config.toml
model = "encoder-decoder image transcriber"
train_examples = 22605
horizontal_flip = false
encoder_head_dim = 16
encoder_drop_path = 0.05
encoder_patch_size = [8, 8]
decoder_norm = "layernorm"
decoder_parallel_block = false
learning_rate = 0.0013
eps = 1e-08
adamw_weight_decay_other_params = 0.05
Rows from block 2 of the image encoder of a small encoder-decoder image transcriber, named by matrix and row number. Rows with one number belong to one neuron. Each number is 128 + 24 x the weight over its row's rms, rounded and kept within 0 to 255. All counts start at 0. Numbers have three digits each. After the name is the row's rms in percent of the matrix's.
Before each neuron's rows are labels from the 100 images, of 14976, where the neuron reaches its largest size: "lies over" is the class under the peak. Only what is clearly more common there than usual is listed. The data: short English words printed on busy colour backdrops. In brackets: how many of the 100.
# gate: MLP gate (encoder.blocks.2.mlp.gate.weight, 768x256), inputs 0-63
# fc1: MLP up (encoder.blocks.2.mlp.fc1.weight, 768x256), inputs 0-63
# fc2: MLP down (encoder.blocks.2.mlp.fc2.weight, 256x768, transposed), outputs 0-63

lies over: letter k (27)
gate.287 100:071137153135193114141145116111103115128147109151159142110127141107126107133135093110081107129143121091097127114113120115176118141082132147150150119145086136141133128152118107123100131168126115
fc1.287 102:125150093140122102107115101128102103147104101158096171146100187124078097172133138145157078100088103124146142141098105120094186186138131127146105102097122124134153174164113126113110116126130130
fc2.287 096:124130114165146162090125157162136123116121149166121168133108128137103140141128104161144113105139118103142098137175149139104138121148193083168148155156137105172092130116175119144121136113108151

lies over: letter k (26)
gate.225 096:128079090125133166136108123102106160172116166141092133132139126117148156148120106142110148101097115118116102108140113092156134149133080135126133106106125086153069124156129115132107140148094105
fc1.225 090:135147128171119146145145107136139164150103127149091124153112090063077151146143135178114142179114124128089112126145128088134121121148143118099124106120165142116182147157175113147145117141110180
fc2.225 094:108120142094196124105124113124113161096096122098158169126123132117102151113136142127125150190101106153092111134116102111130119140115148121118141094139120140111117120139067155169111161127139137

lies over: letter a (36)
gate.57 103:092105093081112135130092116159088084165119116102123116095087107137147138132130117100144107144137137110140124146108141117144096157129169113165105133125108122098111136106141146143128125132114122
fc1.57 100:130112120122116180136167122158124089120155160112152124155122143159183121143156146123123127109147101148070134087191134146104099146115170117122108123115131095153159104134169118105152142118149104
fc2.57 105:151131136173107161135108133119119118129088187091144111156167121103094093120127094146137126136135124073135139156108127152098136131143117149121140135109117136118128115076103111118142126117085089

lies over: letter e (27)
gate.671 097:108145130108146087114131133120130139153179112177124094151124107158142121136194137113138122136106104110069115111145135107128144118114121123082118144098129099129153127125122139103131127131138147
fc1.671 100:175101108150109135127130092125108161178093134102196127115124105148098105127090141125154130103123124140172183136172159112108130076142131111131116110141141153148089106137161132136149122140083100
fc2.671 101:158153092140081165095145125142119137101113136096130109150100111172143147153097139146106114152164113141153121095139123167109104129127135101144099115150110110123096136162158116171094158147148144

lies over: letter a (35)
gate.326 093:140130105108174123104093161050150140193117111087131148116128128124134106147130126110161117109132132108131149139076137106099115108113150151148113103123099140148129175100138148142114139123095149
fc1.326 095:127150153122147140123126113144161143070098105164182166188167112127135096135124160109120079150113124138104116108108127116097148168090117144173184140118131121150153111135170131118112147141157127
fc2.326 092:138113162097124119113145151107146122152112120112168066153186140141138144142160096145150120111126131101136176128143139150116142088121129139132106123174098163122149140135128117134140133131159133

lies over: letter k (26)
gate.107 099:140151158083130103140144113149151135082137095110114114128135060126146087068166137183120142129145127120109118175115138139179082137144091121143113148128110121144102128125120120154117112127138146
fc1.107 097:161109154131131084100106125147124126139128142108131137070133072151121127095101200169108145135112143163112126091113151157095129105155143153163132173153146136120135099179121149136126134135092172
fc2.107 101:122088124128104128093089158129132163142145118116133118103165176152158110120094116160119137116141111138115125138143122115180154168121130114173101120124166097138135141127144133099121116074133150